{
  "encoder_arch": "resnet",
  "model": "image VQ-VAE",
  "dataset": "flat shapes of many kinds, plain or patterned, on busy backdrops",
  "train_examples": 195000,
  "image_size": 48,
  "crop_scale_min": 1,
  "horizontal_flip": false,
  "bottleneck": "vq",
  "downsampling_factor": 8,
  "encoder_norm": "layernorm",
  "encoder_activation": "relu",
  "encoder_depths": [2, 5, 2],
  "encoder_kernel_size": 3,
  "encoder_stem": "deep",
  "encoder_avg_pool_shortcut": true,
  "encoder_widths": [96, 192, 384],
  "loss": "mse",
  "latent_channels": 4,
  "decoder_norm": "groupnorm",
  "decoder_activation": "silu",
  "decoder_weight_standardization": false,
  "decoder_widths": [64, 64, 128, 256],
  "decoder_blocks_per_level": 2,
  "decoder_block": "basic",
  "decoder_dropout": 0.1,
  "decoder_attention": false,
  "decoder_upsampling": "transposed_conv",
  "codebook_size": 256,
  "init": "kaiming_normal",
  "residual_init": "scaled_by_depth",
  "optimizer": "soap",
  "beta2": 0.95,
  "lr": 0.0015,
  "beta1": 0.9,
  "shampoo_beta": 0.95,
  "eps": 1e-08,
  "precondition_frequency": 10,
  "max_precond_dim": 1024,
  "merge_dims": false,
  "one_sided": false,
  "adamw_lr_other_params": 0.00076,
  "grad_clip": 5.0,
  "gradient_centralization": true,
  "steps": 6300,
  "batch_size": 64,
  "epochs": 2.1,
  "lr_schedule": "cosine",
  "final_lr_fraction": 0.05,
  "warmup_steps": 1260,
  "weight_decay": 0.0,
  "adamw_weight_decay_other_params": 0.01
}
Rows from block 8 of the encoder, named by matrix and row number. Rows with one number belong to one channel. Each number is 50 + 15 x the weight over the matrix's rms, rounded and kept within 0 to 99. All counts start at 0.
# convs0: first 3x3 conv (encoder.blocks.8.convs.0.weight, 384x384x3x3), inputs 13-25, a 3x3 kernel for each
# convs1: second 3x3 conv (encoder.blocks.8.convs.1.weight, 384x384x3x3, transposed), outputs 13-25, a 3x3 kernel for each
convs0.265:51 48 53 52 25 63 50 40 61 29 36 20 36 44 76 42 49 39 54 75 43 70 60 52 46 56 62 50 43 51 48 46 75 57 51 47 49 69 48 43 51 68 54 49 43 76 44 56 56 67 36 29 44 66 57 44 72 70 58 68 46 57 52 36 34 75 46 49 63 73 49 51 39 62 56 40 46 36 57 35 61 64 52 42 47 52 69 58 38 30 51 53 81 55 39 54 29 43 80 41 52 67 65 33 50 42 39 52 32 56 38 37 61 65 65 50 49
convs1.265:50 43 48 30 59 63 83 37 69 53 42 41 32 53 42 79 38 21 32 63 46 41 55 42 43 40 69 46 47 66 48 43 53 43 85 43 59 49 44 48 68 54 70 15 51 62 64 51 45 33 37 79 44 64 29 39 59 47 60 34 62 55 52 64 42 31 57 62 52 39 54 39 58 30 47 39 59 44 51 29 37 63 51 47 28 42 25 48 58 58 42 66 48 48 65 45 36 51 64 43 54 50 37 48 58 29 64 63 51 35 64 45 36 76 35 46 50
convs0.266:37 51 46 59 28 41 62 43 32 68 36 53 58 46 36 73 43 58 52 56 48 71 71 62 51 43 31 71 46 45 72 66 69 62 55 44 47 41 87 73 47 17 44 52 59 34 42 56 39 26 44 45 48 47 56 71 36 51 66 65 36 63 61 61 48 73 28 70 52 61 40 56 65 43 51 56 51 47 27 47 35 52 66 54 64 44 44 53 14 47 41 60 83 52 38 54 61 45 20 36 51 45 70 21 55 38 59 36 48 44 44 60 28 29 44 59 42
convs1.266:42 60 59 24 59 20 32 19 69 63 46 41 58 36 62 73 48 60 23 51 67 57 57 52 45 36 48 52 79 53 51 57 58 52 41 58 41 07 42 51 67 63 45 77 66 41 37 37 46 74 50 52 62 45 75 57 32 61 54 58 61 29 46 52 50 52 60 47 22 62 43 58 51 52 45 67 72 65 56 28 48 40 40 60 51 25 39 31 41 41 32 49 53 52 43 43 68 44 52 63 36 51 70 53 82 77 35 60 49 49 42 45 71 51 51 69 55
convs0.267:55 62 47 59 42 67 55 44 38 65 52 59 27 35 59 46 69 33 61 32 56 57 67 52 63 59 47 36 44 53 40 45 75 32 64 68 42 25 72 31 37 47 68 42 39 54 69 57 23 53 53 41 45 69 55 46 48 69 40 49 30 51 77 50 49 40 72 53 26 54 33 46 45 52 37 39 40 52 27 60 59 64 77 39 66 62 55 50 44 93 35 31 31 40 37 43 51 50 54 53 64 48 81 34 56 20 73 84 44 59 52 48 33 62 26 51 50
convs1.267:55 66 48 38 28 53 63 25 53 45 54 56 65 33 44 47 66 71 60 68 30 59 54 40 59 66 38 44 28 49 24 57 56 54 83 57 43 35 49 34 51 60 42 56 82 28 33 47 42 74 50 57 53 54 46 71 47 67 25 54 44 45 44 50 60 63 71 53 42 54 42 42 43 09 57 35 65 51 41 65 68 59 65 70 41 66 42 30 35 53 51 48 51 51 33 60 45 35 59 64 56 55 66 57 22 47 30 54 32 61 38 49 77 83 40 50 62
convs0.268:66 55 14 44 54 60 29 58 44 51 28 47 76 44 85 44 53 14 73 61 62 50 41 46 50 86 49 66 29 39 49 73 34 31 56 80 57 35 54 76 16 46 67 60 53 86 52 29 47 79 41 41 39 40 50 25 63 89 08 41 41 41 45 58 12 40 66 57 28 37 09 64 50 48 54 37 65 49 07 35 19 30 45 51 57 31 08 42 62 65 40 78 36 24 56 82 57 31 33 51 56 83 61 53 34 61 54 34 46 32 48 55 26 58 27 42 64
convs1.268:44 13 53 54 44 60 31 34 59 67 20 42 58 26 53 57 57 71 41 42 44 06 38 51 63 66 62 53 73 39 71 33 69 34 60 55 46 55 54 54 70 46 54 28 64 68 46 40 59 52 37 72 61 63 41 42 42 33 81 34 69 39 44 70 40 51 71 08 36 32 91 42 49 49 52 77 50 40 63 55 41 42 81 39 64 28 38 53 58 72 72 24 68 71 84 38 44 07 35 62 60 62 47 34 47 66 66 50 56 37 66 53 70 62 60 57 52
convs0.269:52 54 44 59 52 33 50 81 42 61 39 48 49 40 83 48 47 36 72 51 45 50 35 50 43 73 55 47 53 56 45 50 78 49 31 49 48 46 50 49 46 39 58 65 19 52 56 51 55 49 42 39 70 73 37 60 46 42 75 47 45 46 49 40 54 43 49 49 81 51 25 51 58 57 60 54 46 52 54 48 58 36 50 45 55 62 21 39 66 50 62 44 58 64 73 57 50 65 52 66 57 49 69 46 49 52 55 49 62 70 51 48 28 39 76 29 60
convs1.269:63 77 21 44 51 40 58 56 30 37 37 55 62 58 40 48 49 49 74 65 59 51 70 57 61 55 40 70 45 58 44 50 63 40 63 40 27 50 36 63 48 47 62 41 46 60 55 72 49 11 42 63 47 56 75 63 47 49 49 55 43 58 37 75 24 36 63 49 55 47 72 70 42 25 43 08 45 26 68 66 47 36 68 52 51 62 30 46 39 41 28 51 40 79 58 67 71 61 34 57 24 38 58 53 54 38 48 44 62 87 62 32 62 47 45 47 39
convs0.270:28 40 67 54 57 51 58 42 46 74 64 30 58 58 34 45 48 55 55 55 08 71 36 44 70 61 36 63 42 49 60 33 58 60 22 36 46 49 50 45 54 58 47 64 51 55 46 52 79 41 61 70 63 45 46 32 68 44 67 57 62 52 38 38 40 55 46 55 66 43 64 25 71 46 36 61 65 31 33 37 62 30 39 72 53 63 46 25 55 53 33 60 52 40 51 44 41 37 63 35 60 06 62 49 30 49 56 71 62 54 50 64 43 58 49 37 16
convs1.270:72 37 37 83 38 66 71 75 32 53 59 32 29 55 42 36 31 14 52 46 43 52 67 50 73 55 56 35 72 32 86 78 30 75 58 45 51 48 51 39 40 62 45 41 25 52 64 51 41 50 26 13 31 35 03 48 44 49 67 54 33 67 52 90 69 36 48 59 49 72 69 58 47 33 43 51 36 67 31 51 45 49 65 61 44 31 65 78 57 38 40 72 59 39 64 51 92 46 59 50 50 45 50 55 65 30 44 35 52 40 66 50 64 39 74 37 33
convs0.271:57 32 51 35 41 55 54 43 55 46 76 24 55 54 54 57 31 35 80 50 51 51 47 43 74 50 30 51 62 38 70 45 46 44 32 54 60 29 36 46 47 39 49 61 51 31 31 51 32 53 46 47 58 51 58 74 40 42 38 37 31 37 54 31 72 58 41 48 35 60 54 43 38 61 85 57 56 40 35 28 48 46 54 39 63 52 47 57 42 64 51 81 80 55 11 75 36 51 61 57 41 47 48 61 36 66 62 29 54 33 44 48 47 44 77 29 59
convs1.271:59 49 37 72 64 31 71 42 40 57 45 51 61 31 36 53 55 50 11 40 50 38 77 19 49 37 44 55 53 59 45 36 60 75 74 69 49 28 30 44 94 49 57 54 63 56 64 30 58 32 50 44 46 54 47 55 51 22 50 78 68 53 52 40 45 58 46 75 60 61 64 31 60 37 54 58 45 41 45 37 56 51 72 51 41 67 58 42 42 60 46 61 50 45 79 59 49 55 54 45 81 53 44 32 19 49 66 46 43 58 35 60 63 50 53 59 48
convs0.272:43 73 62 45 62 79 66 36 45 66 59 74 32 73 46 13 34 34 53 51 49 64 34 67 52 33 42 29 59 65 51 66 42 61 50 18 50 35 62 41 68 53 48 56 75 66 67 64 34 41 33 60 28 53 58 66 55 48 39 63 54 53 37 53 15 74 45 57 43 73 52 36 67 54 77 75 54 42 43 53 42 55 69 60 64 68 50 62 36 41 79 37 46 31 37 80 41 43 72 39 56 57 30 54 49 56 58 74 31 41 42 65 51 52 47 55 45
convs1.272:56 79 74 83 50 70 50 17 70 32 42 36 68 45 42 35 47 37 50 58 70 41 39 19 67 28 29 51 42 64 64 58 73 61 53 36 53 19 54 73 71 37 13 40 61 50 62 44 69 59 66 29 42 36 66 47 47 68 63 51 44 61 50 61 60 44 33 60 60 63 39 31 51 52 53 49 84 26 40 37 49 36 43 46 44 23 41 33 50 44 09 69 71 43 68 55 32 48 47 73 80 81 45 69 56 26 70 37 52 31 59 27 54 49 45 61 52
convs0.273:54 44 51 38 72 64 52 54 31 34 77 40 40 53 41 36 51 55 26 34 76 60 80 32 36 61 43 62 65 66 42 48 83 63 55 44 78 55 67 28 59 38 57 49 66 33 44 65 53 48 37 54 95 30 71 55 45 33 44 67 41 17 50 51 33 54 30 36 58 44 54 47 44 74 58 48 28 44 57 35 40 46 46 29 43 27 70 39 76 74 45 58 52 69 45 38 69 73 28 41 65 20 56 81 64 62 59 46 60 41 37 16 34 58 41 57 57
convs1.273:67 35 43 48 69 36 65 43 38 73 47 81 49 50 49 47 54 59 54 41 04 37 82 56 48 35 58 51 71 54 79 59 56 43 37 47 40 42 53 47 27 23 62 72 50 49 72 75 50 37 34 45 49 30 37 43 30 55 45 70 38 47 60 33 40 53 32 79 26 40 30 39 75 75 42 27 44 40 53 48 56 64 71 37 63 74 49 51 52 53 52 52 43 42 54 54 39 14 34 51 58 39 83 30 53 69 73 48 46 32 68 48 42 38 41 65 40
convs0.274:53 42 19 37 77 17 47 27 10 55 38 43 20 67 60 79 71 48 37 99 71 30 28 57 66 50 59 41 52 18 33 64 29 65 71 36 47 50 42 38 69 39 48 49 69 66 39 45 36 44 24 48 15 51 63 37 53 40 61 43 60 69 56 62 51 79 56 78 48 81 68 49 58 48 61 77 34 27 47 43 32 56 61 44 46 68 23 28 46 48 47 49 78 33 71 57 61 69 72 39 56 32 27 64 65 49 35 50 59 44 68 77 24 27 29 52 42
convs1.274:44 78 58 54 48 51 52 30 66 19 51 10 35 60 67 35 57 59 20 59 34 43 43 45 35 50 39 71 41 47 56 64 65 62 39 50 33 61 85 53 33 72 47 55 46 31 60 43 42 50 73 59 52 67 36 51 22 62 61 64 54 28 52 45 45 31 61 34 44 44 58 39 41 51 62 49 55 69 54 36 49 58 68 78 53 64 58 56 44 38 56 55 87 75 52 74 49 28 57 34 51 34 62 53 83 59 47 85 31 44 60 55 64 61 39 57 58
convs0.275:50 40 12 78 64 52 51 37 52 46 56 53 74 40 45 55 50 47 29 80 58 62 49 72 58 60 42 49 66 55 62 39 36 52 33 22 49 64 52 70 84 42 39 53 43 58 37 35 09 35 52 47 24 60 62 39 43 34 36 55 40 57 35 14 62 51 37 27 47 53 56 64 52 50 65 46 67 66 40 45 30 26 59 60 55 58 31 51 44 35 58 52 63 13 52 47 43 60 36 46 59 51 43 48 72 54 56 43 54 51 50 47 79 61 52 38 40
convs1.275:49 50 65 63 33 43 64 57 36 44 46 44 28 70 60 53 77 47 42 31 45 68 63 50 77 77 51 46 47 75 58 52 37 32 53 66 17 61 72 57 68 32 51 70 56 46 52 55 50 65 61 46 59 67 73 44 48 67 67 51 73 79 53 51 35 34 27 60 68 73 54 50 58 62 62 61 44 68 55 61 83 33 59 43 50 47 35 59 51 63 31 32 74 59 38 53 51 57 31 41 40 33 48 49 44 36 41 42 48 39 45 63 65 44 34 54 58
convs0.276:24 42 56 48 46 51 35 48 35 64 60 68 69 65 68 47 42 76 68 62 26 27 43 57 34 62 54 52 37 53 73 79 46 50 41 61 50 58 86 33 58 57 33 25 52 62 62 63 32 88 83 70 71 41 41 47 57 45 62 41 55 61 56 32 52 21 48 19 54 28 44 25 73 58 80 64 15 49 49 72 46 55 57 51 64 65 39 50 18 65 38 50 56 24 75 47 23 71 62 64 35 63 53 71 54 48 46 39 45 43 46 34 55 23 45 37 57
convs1.276:70 50 39 56 56 16 48 56 55 51 28 41 61 59 68 57 50 61 42 36 65 49 81 54 60 54 75 58 63 50 64 27 51 65 57 50 50 51 43 58 46 52 35 58 61 38 58 67 58 43 38 59 70 38 37 71 62 46 70 00 39 46 66 63 62 36 32 48 29 48 65 46 50 61 26 64 67 34 53 59 59 23 55 17 50 34 32 66 24 48 26 69 50 42 51 36 70 43 41 53 65 40 51 35 56 72 57 39 40 42 52 49 25 26 46 36 46
convs0.277:42 68 45 34 59 33 76 67 67 27 55 43 30 55 60 68 33 46 73 45 57 62 33 56 38 56 47 54 54 43 63 54 48 66 35 40 38 36 63 59 47 44 57 37 18 56 52 82 57 49 64 45 45 51 42 57 35 26 69 55 69 30 49 61 49 27 51 61 43 55 44 38 41 37 55 71 15 62 67 56 63 63 58 66 45 52 41 75 65 71 50 57 56 57 65 46 27 39 56 54 43 39 73 49 42 46 38 41 56 68 27 35 55 60 52 43 40
convs1.277:37 66 53 49 64 48 44 35 55 49 53 55 39 38 55 50 53 52 59 50 64 51 66 77 45 44 56 58 51 54 54 35 36 41 66 64 57 48 33 40 40 38 56 58 61 38 40 66 44 59 64 62 46 42 42 82 50 26 26 22 49 31 60 32 50 25 49 56 41 18 74 56 39 63 54 58 45 68 41 33 36 78 48 61 63 71 61 42 48 45 40 60 40 52 52 66 32 72 60 71 71 37 46 38 52 55 66 67 46 53 51 62 42 45 51 41 66
convs0.278:54 82 49 55 45 65 60 34 47 76 47 50 37 60 45 39 51 52 51 49 50 44 38 39 25 41 38 45 71 70 61 47 55 83 34 84 36 77 48 44 70 50 41 56 53 67 57 82 56 64 49 94 45 64 54 46 51 47 56 45 50 62 53 53 41 64 24 53 39 57 48 47 35 59 66 20 25 67 65 65 67 53 44 55 40 54 41 94 70 41 49 37 29 61 66 61 34 48 37 28 64 37 51 32 61 43 49 65 39 35 38 33 43 48 64 62 64
convs1.278:53 54 30 65 15 46 66 45 43 62 64 43 64 49 43 40 71 37 49 48 58 64 36 44 52 54 60 47 50 63 45 63 49 38 54 49 74 62 49 58 74 67 74 32 40 55 55 43 38 57 76 53 44 56 00 44 47 48 44 68 56 39 57 60 40 43 76 65 74 71 59 38 52 55 30 45 61 44 41 28 53 49 69 59 34 42 70 38 43 66 52 52 49 25 27 69 23 23 35 63 74 32 46 80 38 29 54 28 49 37 77 52 32 42 65 42 51
convs0.279:43 62 27 26 63 43 39 52 34 30 82 67 37 45 32 43 36 23 28 29 49 38 48 62 59 58 46 36 44 40 53 39 41 48 33 44 43 31 44 38 70 57 40 59 49 21 55 26 50 41 60 55 37 52 70 32 55 62 58 47 53 22 38 57 50 60 60 09 29 45 45 85 59 50 54 66 42 75 67 29 58 54 34 78 50 60 48 35 66 46 56 53 40 56 40 64 44 47 46 46 22 75 45 50 67 40 55 52 50 44 64 41 05 43 36 46 69
convs1.279:35 32 55 29 52 39 29 55 59 58 54 33 39 54 42 20 33 53 31 50 23 31 72 68 34 66 43 78 55 69 51 31 75 34 34 43 62 48 46 66 52 76 52 49 44 75 47 38 47 80 63 30 82 45 52 44 56 13 62 47 42 57 47 24 58 57 51 66 56 65 76 54 35 58 62 69 33 45 83 43 44 52 39 34 45 64 55 42 69 44 46 41 54 38 38 42 27 66 68 32 43 61 25 51 79 72 48 51 45 49 43 46 85 61 57 64 50
convs0.280:45 60 56 66 72 53 20 47 58 24 43 62 52 63 66 34 39 46 44 54 55 57 55 67 49 45 51 40 62 47 41 45 66 50 35 53 35 32 63 30 59 64 58 47 60 48 42 50 34 71 57 55 54 59 62 58 45 33 66 60 56 33 57 59 67 45 49 58 49 43 59 46 65 38 55 64 24 84 55 61 55 33 58 32 46 71 40 77 64 53 53 46 52 56 34 22 48 29 35 59 68 43 46 55 56 58 65 58 20 52 60 35 46 47 47 30 46
convs1.280:40 39 51 46 58 39 40 25 55 39 46 30 57 10 76 74 58 28 58 49 50 36 55 55 59 66 57 50 42 59 42 44 50 57 22 49 50 51 39 35 49 29 59 26 60 50 49 15 39 56 68 45 75 63 72 55 27 50 60 61 68 50 44 40 57 42 33 62 64 58 29 60 52 58 52 47 29 59 60 53 48 62 59 15 52 38 54 65 53 76 28 56 44 49 66 43 35 87 36 44 52 41 54 44 43 51 33 58 50 55 71 55 58 56 52 72 64
convs0.281:38 66 41 49 50 70 40 42 54 47 46 47 40 41 60 37 59 56 47 41 63 38 64 34 61 35 37 42 49 52 66 44 55 59 50 52 47 44 53 43 49 63 42 75 38 50 35 42 34 69 57 49 48 15 60 82 62 73 26 57 47 54 53 60 27 51 19 42 65 67 62 46 48 16 55 39 56 27 69 44 41 46 53 48 58 69 42 37 42 53 41 40 79 46 13 57 69 61 30 40 42 55 36 43 57 66 41 64 57 83 45 52 31 46 22 55 26
convs1.281:58 44 59 55 29 43 52 39 44 53 26 74 48 50 46 69 48 41 42 71 67 54 42 54 56 35 71 41 62 44 33 57 79 86 64 60 74 57 58 47 45 58 39 52 52 44 52 79 51 20 16 38 36 41 71 76 65 71 54 68 48 16 52 44 30 34 61 41 49 75 90 72 50 64 36 40 56 39 63 63 59 42 50 52 37 46 49 75 58 70 56 44 45 36 57 47 28 70 69 40 44 54 50 35 44 44 79 60 37 62 64 44 67 55 62 46 55
convs0.282:37 49 53 71 47 46 52 55 47 42 65 54 33 34 73 40 33 61 63 70 32 40 82 55 58 67 70 50 50 41 55 48 45 42 62 33 42 38 30 43 50 51 59 57 40 47 32 52 37 56 53 52 39 38 51 51 35 46 28 63 50 70 67 60 51 25 68 28 59 63 67 49 57 78 67 56 31 60 64 38 48 60 64 48 49 42 44 75 25 42 11 69 72 45 56 53 64 51 24 30 64 75 38 61 09 56 44 39 47 42 11 72 56 54 42 51 38
convs1.282:44 62 33 30 64 39 53 53 56 29 39 66 61 58 41 46 51 56 51 82 61 60 30 44 43 52 76 34 60 45 70 62 69 56 42 23 34 34 47 42 44 56 67 64 51 35 57 55 35 62 63 37 51 62 57 26 54 71 52 47 56 38 59 45 43 39 43 45 48 51 68 43 73 46 68 39 78 73 48 37 51 45 40 45 38 89 21 44 68 45 34 45 70 54 77 47 36 61 51 30 25 44 56 68 65 35 46 15 53 40 50 40 39 18 48 69 45
convs0.283:33 66 64 38 71 41 65 48 45 33 57 46 70 54 48 48 70 37 68 45 48 38 44 57 57 37 27 39 58 28 63 77 30 47 34 48 41 70 60 63 47 64 60 50 46 64 44 58 83 64 42 50 56 57 53 66 40 38 50 53 44 57 45 58 45 26 61 60 70 52 49 40 50 58 43 68 60 56 37 57 33 57 63 61 44 68 39 64 62 45 39 41 43 56 57 48 56 60 30 48 39 50 58 58 47 49 65 60 66 55 50 41 56 25 47 61 40
convs1.283:49 53 22 70 40 73 52 57 57 35 28 45 31 46 44 53 41 63 60 55 44 50 26 46 44 41 44 36 51 45 34 56 59 68 41 69 43 57 44 71 74 59 39 42 46 52 21 43 62 32 55 52 63 49 48 50 40 45 67 46 38 51 55 63 50 63 40 51 44 61 53 64 54 47 53 49 33 47 51 67 46 24 77 71 44 53 48 66 55 39 32 46 49 56 48 60 48 31 35 55 21 58 44 08 53 36 49 40 38 43 47 55 63 39 43 48 53
convs0.284:41 96 52 44 58 79 56 72 70 31 58 59 44 33 84 35 17 87 35 53 45 31 40 37 61 70 28 57 48 45 51 50 55 50 71 52 47 47 44 40 36 63 75 47 32 85 58 63 64 68 52 65 27 41 47 48 27 41 70 35 69 48 57 53 60 86 49 81 80 64 81 29 62 36 56 59 70 62 48 57 60 58 49 64 46 43 57 77 49 14 46 35 65 72 57 43 53 39 31 69 41 46 67 73 46 67 36 51 51 58 24 37 89 46 46 60 60
convs1.284:56 43 27 43 41 56 79 37 43 56 59 42 37 77 44 62 47 58 41 53 61 71 31 39 70 36 71 76 55 28 56 85 54 56 32 37 47 32 43 77 55 31 58 26 35 40 36 51 52 56 57 80 39 46 71 33 29 46 38 39 39 68 52 40 68 40 40 17 39 50 52 41 64 50 35 40 57 42 57 49 57 38 36 60 64 25 50 54 53 53 45 31 68 20 68 86 51 46 39 53 60 49 55 59 63 26 25 46 49 37 56 78 51 42 49 36 50
convs0.285:42 34 58 47 34 41 44 51 44 41 52 46 70 52 39 58 29 40 48 51 52 44 47 43 55 66 50 69 44 65 38 60 51 38 61 53 41 49 47 75 46 45 02 45 50 49 51 44 34 94 56 50 43 49 67 62 36 72 55 54 44 44 55 82 47 44 74 70 47 41 46 51 51 57 43 45 64 64 39 40 45 55 48 50 68 59 50 22 53 44 25 59 65 56 41 61 40 47 44 60 28 64 43 66 45 34 39 42 61 72 44 40 43 45 39 61 50
convs1.285:52 42 48 56 22 45 67 20 38 34 26 65 49 12 48 54 23 34 49 63 58 38 57 42 55 38 48 44 57 76 45 36 58 64 63 31 38 51 35 37 76 59 53 51 43 50 49 52 51 45 59 56 65 38 46 54 38 60 15 52 35 48 42 64 54 37 54 55 49 63 44 57 43 39 58 50 48 45 54 71 50 60 42 74 65 67 62 44 33 31 68 41 58 69 25 48 53 49 77 54 60 42 44 37 50 49 61 27 35 52 48 53 38 35 48 31 63
convs0.286:67 58 47 81 80 58 26 41 36 22 48 13 29 38 51 75 48 57 54 75 57 51 60 71 70 42 97 69 63 12 26 35 47 42 31 67 47 54 54 66 16 49 43 48 77 44 43 55 50 29 81 48 55 35 58 50 68 56 65 60 39 31 61 39 65 69 44 33 42 75 40 37 73 64 52 57 80 72 67 41 51 69 71 86 28 41 16 70 46 47 70 62 53 67 56 70 50 82 63 49 61 19 41 55 44 45 30 39 41 69 69 58 71 48 62 21 82
convs1.286:54 40 41 52 84 99 49 49 61 63 67 60 54 64 52 62 47 45 43 24 65 51 28 17 59 72 53 75 32 71 57 60 86 68 99 64 47 56 64 32 60 52 21 56 46 49 60 55 83 57 64 66 36 53 41 74 28 74 34 39 41 58 72 23 40 58 37 60 64 43 15 68 55 39 45 68 36 77 38 43 58 42 47 59 58 74 55 21 36 46 59 54 50 53 81 63 41 61 30 83 51 43 10 45 50 51 50 41 35 52 41 40 50 43 48 53 34
convs0.287:26 59 88 53 43 46 41 31 41 67 43 63 37 23 41 33 45 74 61 60 43 43 69 56 82 63 62 64 32 49 41 36 64 97 46 50 54 33 42 46 51 42 48 58 25 43 36 77 68 22 49 62 70 58 25 35 59 20 52 31 51 52 50 50 57 38 23 37 26 42 47 10 56 48 50 46 41 46 47 59 59 55 35 62 53 41 69 76 88 45 40 56 45 30 35 23 48 63 48 57 56 47 14 48 50 37 51 71 56 42 50 57 71 38 54 48 61
convs1.287:51 59 48 61 37 33 58 39 43 59 70 85 43 54 61 51 38 61 46 61 49 38 42 31 55 66 28 54 56 72 47 31 55 63 20 61 41 55 40 75 45 64 57 52 39 37 33 40 62 55 66 52 42 44 31 65 59 54 32 68 50 32 42 71 53 69 52 61 42 58 66 48 38 51 26 32 55 26 58 53 56 34 69 50 57 58 14 43 82 34 76 53 54 76 53 62 51 15 40 76 53 29 61 56 63 81 55 34 16 53 55 56 27 27 49 34 48
convs0.288:49 37 09 54 14 29 71 39 60 61 36 27 40 73 50 50 46 50 40 34 46 54 46 22 71 36 31 69 49 65 66 75 48 60 74 49 69 54 36 44 52 56 53 53 27 54 26 22 69 36 46 39 64 64 54 57 72 67 73 78 83 79 56 62 39 59 57 49 35 38 33 37 56 87 58 48 62 48 52 35 45 64 38 31 35 50 32 73 52 34 48 67 73 51 67 76 59 69 50 32 55 62 41 41 25 55 45 47 51 48 46 54 42 56 59 30 44
convs1.288:58 48 62 54 30 74 81 62 53 71 39 50 45 51 50 59 44 60 49 42 60 30 60 73 28 40 09 65 41 52 47 50 72 60 45 59 60 66 56 51 49 45 57 62 42 62 46 47 54 39 65 49 39 59 50 59 56 49 28 03 26 42 66 51 55 56 43 44 21 45 52 36 54 77 42 53 45 50 64 28 49 52 54 30 43 56 26 26 55 53 46 22 50 67 50 53 56 54 56 59 36 56 62 53 73 77 73 63 53 13 34 65 30 64 62 49 51
convs0.289:52 54 49 44 77 50 23 45 52 69 79 41 84 38 60 48 52 28 34 49 50 60 47 48 70 47 58 53 32 35 51 42 30 35 47 69 68 56 45 59 69 48 71 44 43 46 33 38 33 41 57 38 41 44 31 53 56 34 30 28 45 56 32 36 57 59 65 33 63 49 55 44 51 47 66 81 38 68 47 61 31 54 48 44 62 60 48 60 72 46 61 69 39 35 63 44 71 15 47 60 49 46 46 67 36 72 59 50 65 50 43 74 59 45 56 58 18
convs1.289:57 40 53 49 53 25 42 46 42 48 61 46 34 39 56 58 64 51 57 64 44 50 60 30 34 67 48 68 34 50 72 81 47 59 44 60 47 62 55 42 36 42 53 64 45 66 56 56 41 51 56 48 62 46 52 36 37 59 58 46 55 46 57 62 55 44 39 48 38 64 43 56 51 29 67 37 31 44 46 87 65 44 09 44 54 51 58 56 44 58 57 51 63 59 65 13 57 58 37 61 27 40 28 86 77 52 49 72 35 50 43 66 44 55 43 47 41
convs0.290:75 54 68 56 42 37 57 59 51 49 43 74 66 43 35 36 31 42 60 38 35 51 82 40 30 28 24 44 63 60 27 72 61 65 57 56 37 62 49 64 44 55 38 50 58 58 59 52 34 21 54 49 63 29 49 63 32 50 42 39 18 57 44 55 49 47 50 35 40 47 39 63 31 52 55 43 37 48 72 40 25 37 44 40 09 71 46 69 29 62 51 67 40 36 79 60 21 48 65 51 52 60 29 70 52 41 54 67 65 60 44 37 40 56 62 39 60
convs1.290:42 45 38 51 45 45 53 32 62 31 46 68 49 38 41 39 43 34 40 49 34 58 29 46 75 44 13 51 44 27 41 36 54 52 72 56 36 55 34 57 76 47 43 69 72 51 57 77 40 24 33 58 50 62 52 27 41 26 71 39 41 65 61 48 49 45 61 60 46 37 53 46 43 32 47 56 68 33 22 53 45 20 91 44 56 60 42 21 64 89 60 15 39 99 44 58 73 58 67 62 70 33 22 35 72 44 60 36 38 49 36 53 59 64 64 40 69
convs0.291:51 55 49 54 42 45 45 37 52 52 37 57 65 52 45 53 77 38 23 68 47 66 47 48 56 42 45 47 75 41 60 31 55 53 41 62 53 47 33 53 67 23 48 44 67 48 72 66 33 54 47 25 50 69 56 52 31 48 37 37 36 48 50 25 59 54 67 60 59 40 59 41 63 48 39 61 63 46 61 40 22 55 54 57 25 26 24 26 31 37 53 46 62 28 59 54 67 65 48 41 82 65 65 63 34 85 65 47 42 35 40 55 46 63 55 52 40
convs1.291:53 53 76 41 53 58 65 83 38 51 39 61 66 97 53 49 63 36 71 54 59 52 42 32 53 62 45 46 48 70 65 37 45 38 24 61 23 70 29 66 31 45 46 76 37 32 31 44 64 46 49 56 40 64 62 54 40 35 38 70 29 63 47 30 74 34 47 34 60 59 56 53 47 58 42 45 56 62 57 43 45 55 41 60 42 57 54 38 44 49 70 27 53 68 44 75 59 52 41 64 72 79 63 25 28 15 62 59 39 68 46 36 70 76 54 82 54
convs0.292:41 53 65 40 51 29 44 43 48 44 49 72 62 87 48 55 57 18 19 40 59 46 46 32 57 48 39 42 39 56 51 73 57 53 36 28 51 67 41 42 86 52 50 37 23 42 75 49 45 57 72 60 54 46 40 46 68 47 50 82 49 43 34 51 42 46 57 39 23 55 47 67 44 61 56 74 66 62 51 68 34 56 23 36 33 37 51 38 52 22 49 73 45 79 49 41 57 36 49 58 77 32 82 64 64 38 62 53 70 57 21 57 62 18 49 55 37
convs1.292:45 45 40 40 45 63 43 47 62 29 35 39 32 45 38 27 43 31 63 68 39 60 33 57 61 54 32 58 40 44 46 67 37 56 43 58 63 67 23 48 54 27 70 62 41 39 26 63 48 36 23 31 42 38 37 51 33 73 85 63 55 65 36 43 53 36 45 66 63 45 50 38 64 56 42 58 49 34 62 57 49 38 35 34 83 61 38 69 44 59 52 50 65 72 69 29 59 71 33 47 58 62 30 47 49 60 30 50 64 43 68 50 36 68 55 32 41